Weights of a small image classifier.
Model: 3.04M parameters, 64-pixel images, activation silu, widths [64, 96, 144].
Training: 2800 steps, batches of 64.
Rows from block 11 of a small image classifier, named by matrix and row number. Rows with one number belong to one channel. Each number is 128 + 32 x the weight over its row's rms, rounded and kept within 0 to 255. All counts start at 0. Numbers have three digits each. After the name is the row's rms in percent of the matrix's.
After each channel's rows are labels from the 100 images, of 14976, where the channel reaches its highest value: "peak on" is the class under the peak. Only what is clearly more common there than usual is listed. The data: pictures of board games with random positions, seen at a slant. In brackets: how many of the 100.
# convs0: first 3x3 conv (model.blocks.11.convs.0.weight, 144x144x3x3, each kernel summed), inputs 0-47
# convs1: second 3x3 conv (model.blocks.11.convs.1.weight, 144x144x3x3, transposed, each kernel summed), outputs 0-47

convs0.99 096:116139129160156137107174129132166133151085129149072120137147125104074106129092132097151085107152095140136146117118156152055116077159137161070078
convs1.99 088:140155110128148137142182169098159129125135120103153134062170102084107150102103096049125100091120083191158128135136117081105202165120132091203137
peak on: table (89)

convs0.70 115:107084192141141159131095088135118126099160097137133167108211094168080137108118070107133091167143181093089107073120162124088139111061138113113134
convs1.70 105:098194141170097127128070165180153134157133100119103154128067127119076193152143133107096098158164132121112176047138142103071146067080138148149095
peak on: board (93)

convs0.105 091:088141109156149097111163131079132117084109154096088145163134144160107127141114155119143085113140111193139138184095126118135078175133148076106079
convs1.105 108:144174131082114158112153136118111124128082172099097102100132127122160127125085157105156092150107136102098144148146112164112120082136112137100161
peak on: board (91)

convs0.8 093:119133098111147116072089116135080127197140161144137057164126090118160136086128107090110144149108115086119150123113087132116137144116116108127101
convs1.8 100:109145177167152114146122186101137158147100095077192121125146150158100165133129155128162152076169234141146116169113080117187126116156136112133132
peak on: table (100)

convs0.137 096:130096103177121104124147127167130108126144127052113152076097129049134123106093070147119108133071110215136186165107162094189156156181129188080110
convs1.137 086:139192120146169114117177126166116129137099191100176111170145127140146102140142117091132115128105098074055174105177115122068140144108093134156126
peak on: table (66)

convs0.116 103:166157121181178076108135097217071128124126134104122103193138150170140165116147110098078125105145169118127107150104129093111113083092155099145060
convs1.116 104:083143117152130114112078137114107117126102107135191174083116079166159140117103113106111183162037125156138173148157132116123129161168144194140140
peak on: table (62)

convs0.133 092:122116121079152080176085107064109141164124051172143101130112143092114109098125143134117148124105094132069098083073170089097128137164116136155114
convs1.133 080:140094127093160124104153097147085100052117124139088185199145160122139152111145193167106120138153187133109106130163130084178119077143096089159123
peak on: table (71)

convs0.44 102:143115154162111114063101123128109104155122124090051126136129131128154167108163140176093133137118162124114146091127091173094151056169118121088165
convs1.44 115:114073147112091199145095153174083134179101144102174166129099121122156159138100113156141164136151166079185114123143096142186159143107130142199159
peak on: table (80)

convs0.98 083:155108150140091131153129117144192145136097117098077186142111126194095103145153124111193174154105078183100115152152113111095122119108094115130121
convs1.98 079:160153142148178122073185164155139142100123128143130172103068109135160142110160100104124140184158139215090184166116095117096109134119115115203146
peak on: table (72)

convs0.114 116:125133127076189101112151128127129134128120167182110098123149120146113117116136167113177100062117143191120122105102168168093096075130126166114140
convs1.114 107:123063093124031107151148138141137127136135073132119163110102175117102154139162149137103145112138079169132103134073070127187115125142137106137156
peak on: table (64)

convs0.106 113:139080102095127155152085158133060161084143101169115149078099201086150133177084113125117171141126153154134103127135120053099110128124199126127156
convs1.106 097:141123114158125173091147158117143156146102166198132098151135114106089113119161115139131187135159132170078111147134131104243152151119160129118108
peak on: table (95)

convs0.2 093:146064105127100146084157141103203111123102111180131143083131154117128119121140158121113107082133132152103108127092191200112187109065181097060150
convs1.2 094:132175144144127140049076176120148124104125113152141141131181158154087116152113062054124212170157148118151112113152122096125079120175144160168124
peak on: table (72)

convs0.142 098:080174110079135169094176128109173149177126096140101115124106132097139144253098145102168109127103104114133147115150086157118102123111195105125182
convs1.142 107:084066092061160201126157129154180080129148123104104117133146176125172140152127122103159132141086137148154167137125143143122082135168172086101107
peak on: board (93)

convs0.118 108:136170112106103093146087128158116118147143102113131097139110074105171092153177100168094164093104102068108116146095128097074166160144158079122144
convs1.118 138:129091132142182173110108148132109119134149132100080188150105131125121137114141117105103126110159179126098117095146115120176111103178134142158109
peak on: table (62)

convs0.59 078:128177129111127126155134097163156141086190148124093137157126196158186120107117126155116090126052123131182058135133067117155184108148091165094177
convs1.59 073:108110166066130148104129111095098115097095130107122137103164075152161156082137098209146124135191138110121172128158089118152159184150116173179089
peak on: table (71)

convs0.135 092:150165121135062167168111119150141135100137089168118128115120055109107164098128188148169094201178143149107091101142151122102052112112117096196145
convs1.135 078:108136141126108168128108127157161129131177072155117132111092129128115075129122145117104156109092155157146128124090136148110099166145122144145129
peak on: table (100)

convs0.64 091:133071112122101113153141103143151166117154140130115090135151129115106173129138128150129099110138114233113150147111057133139137152132110118212176
convs1.64 076:117124182210145085103126155149083124169121129071179142126113126169126143092130184137203098147081135137111078114136189165174125039155124077094123
peak on: table (86)

convs0.132 094:169130102154118095115116127178114140126183133146158171160165161160097145154129149123109080136024174138146142117123125126120205121114123150129106
convs1.132 092:121130173157203092103164152141076123104130084100138111138164144144163161126142093140171128084113133084160055142120110148177174092172154129083162
peak on: table (92)

convs0.112 097:113122171100129141199097145087128139144089127190159129124132089116098106143069109144102076132104113119148143128155104164128110115097133073150088
convs1.112 096:141129147133079118108171093156189105098077162108117200110132166141107120126093157110062070130137176145148125149137086098143112142144144150119104
peak on: board (90)

convs0.18 071:131116085200123108100149123157138154140127153073164187132124138189132094096139180120157123145102138110174170181123166141114104098164087124170142
convs1.18 072:176113146115230126126186114178131144150188112174123068156081168148154144121161104173163155154138117083060154133147118160161130132155141130161178
peak on: table (94)

convs0.67 093:157110147088137070151125125101128137128140107092120149161113133110146098125182185122175198153107119147089138143170135157155225125123139123071174
convs1.67 098:143141176133155106187157133111070124166115144074107106198174120161087161149163165171176199142146132119225091108105196141125129150161125167162139
peak on: table (93)

convs0.66 109:135147064077115166092134180127206169120110117105103070141121149128112153160157161166101147082205099148161120170154173114133168115135159153081135
convs1.66 093:124118123141092129160110184125150147144113146081133108160117159118104099169151159124106158156141142135165106089111133118081092098069155097081203
peak on: board (89)

convs0.50 097:139166132104133136124164156122132136152095161142140154169141126102116098109099166153134069132149125080150076077109162138184124158084108156119073
convs1.50 091:112126076123093109110145135185134107115141150106140121138076089095097151077136108130102088156119097091111101138125173115142122097125179091137122
peak on: piece of the second side (28)

convs0.34 088:175139116117116132086135140049102111164097112127113063152117092119130122128104140157107132136160108138097182080148116117159124132170092170088129
convs1.34 075:134148139069102122198117133112116093124107118155098144109103093126183093089143082082099141103124121113118120213115090102088122141119116094158130
peak on: board (94)

convs0.71 080:120126160146145174095165156145052165153155087131152110134105137102148109090131091109125136096123108107086132106121152206107135120103137055118150
convs1.71 084:142104134181156083132107139131100120178105065094087154148104159142142119105125140093170189124136114166176103136097121191135149128181154149078173
peak on: table (99)

convs0.38 067:125157115106096119103145127182116075112100183140132115137109132089137129088125094164150192094081119196139153142111122105145139083126103071107141
convs1.38 066:176115158123082089110162112090080159174171062133134121114106141133169156165090133087120133177190149143131149177128184180138106139150103099142152
peak on: table (100)

convs0.74 078:190136098078099112121113123184176110112143152180126119138138123135115112090147143140069092083124136125134095117109142082144093154138149110139137
convs1.74 078:094180184164104100118135115050157145142124090055117171139198121133141085145114165113158078158131141097159116162173146114152171161087150106099134
peak on: table (87)

convs0.84 103:144146191122149115143125108168134166124123137199068172170110179107082143061133110117106133163131156149142101123086170160138156132108124127163158
convs1.84 098:081134121129110161135112151147168161206180175166142190131095187123089200099135068159096087108127140128131123103123126104131148134184147119148125
peak on: table (85)

convs0.94 092:158130090087162146141144134171148133111106111179090139147106139116153102134112153132072086155144141108132119140162136185107118129127082115102152
convs1.94 088:108117148219187142104175134154123089151122129179105150135121116140188112144152125122177146130130113142152130140130142184102139210183126099153094
peak on: table (94)

convs0.58 096:130121105071165096102135129087150087103138124176173107136111216107136054215206122148109141141119151126100184090094129093096132067132143095162148
convs1.58 100:150063125142099133097161121156066123141132152097109112124077186136154144108159115167136139088140112119115175109159142056116134093061167191084147
peak on: board (96)

convs0.83 105:128137103174153093105160097120187142136149157184080170063099126085138216147147079142149139160129181155111133102141180113117076144069107102194114
convs1.83 089:102079144102153144140130140172148141124149098188111093120172150121144085109099096070125096110115086117133168109153088051075127094193163129189086
peak on: table (95)

convs0.131 098:136179099108099112153150133122191154123138121198106161080124147083173101098153107088125117088110152149154106170138189129095123116154133140163135
convs1.131 092:094137132113135143126164135132146134115133146180193164098187153184129126139088099072121116131114084138114127129166100060112110190128170094151116
peak on: table (63)

convs0.17 085:075110141102087093144145107141128126123110180114122140120130090138111188139083108150134123143123159151153170116091110118185104095100117181096128
convs1.17 090:114171185158147106138103148117132162101122148143150141057130079156151097128144154139125115171149167118073140136128077164077117153176155076141163
peak on: table (65)

convs0.7 092:146155084099097137109095149112183150099110079109112094114126163086069109106132144117188167083173154167142060154172140132189084195107202145135176
convs1.7 082:133143150166135099111118167079134145209118148130163159130208114128050126124097094158149113223131141149136099092106151112129144139137157081093124
peak on: table (64)

convs0.60 111:093106115176116223088151125119183176111145134140036160143089122134124137167141086123107095110130100133135113191144113125114156122140158138124129
convs1.60 102:114130135114145143134120134134197148172118129094033071166100099161099135095131086138160120138104098091185109126114192141111107158127130166090122
peak on: board (92)

convs0.113 094:106122124111114074156118098109146136085126121124132172157117103117130105107149097101169084109191141148092155184091103144101124121170164130087142
convs1.113 101:129103100149134117100118126129106122129133130074100106103110068116075092136106134092120080110099148165071096118198044088090139146084049131091135
peak on: board (89)

convs0.108 114:122115124164139171137091169104165118068134156148171205206098146137144127122117125145098074115158100150158105136137182122143110126111104123101115
convs1.108 126:113104091179158117100136139103163119101151171211152144150070164103138169138134101189139149167131125106079146108132185142129111116108153098123146
peak on: board (94)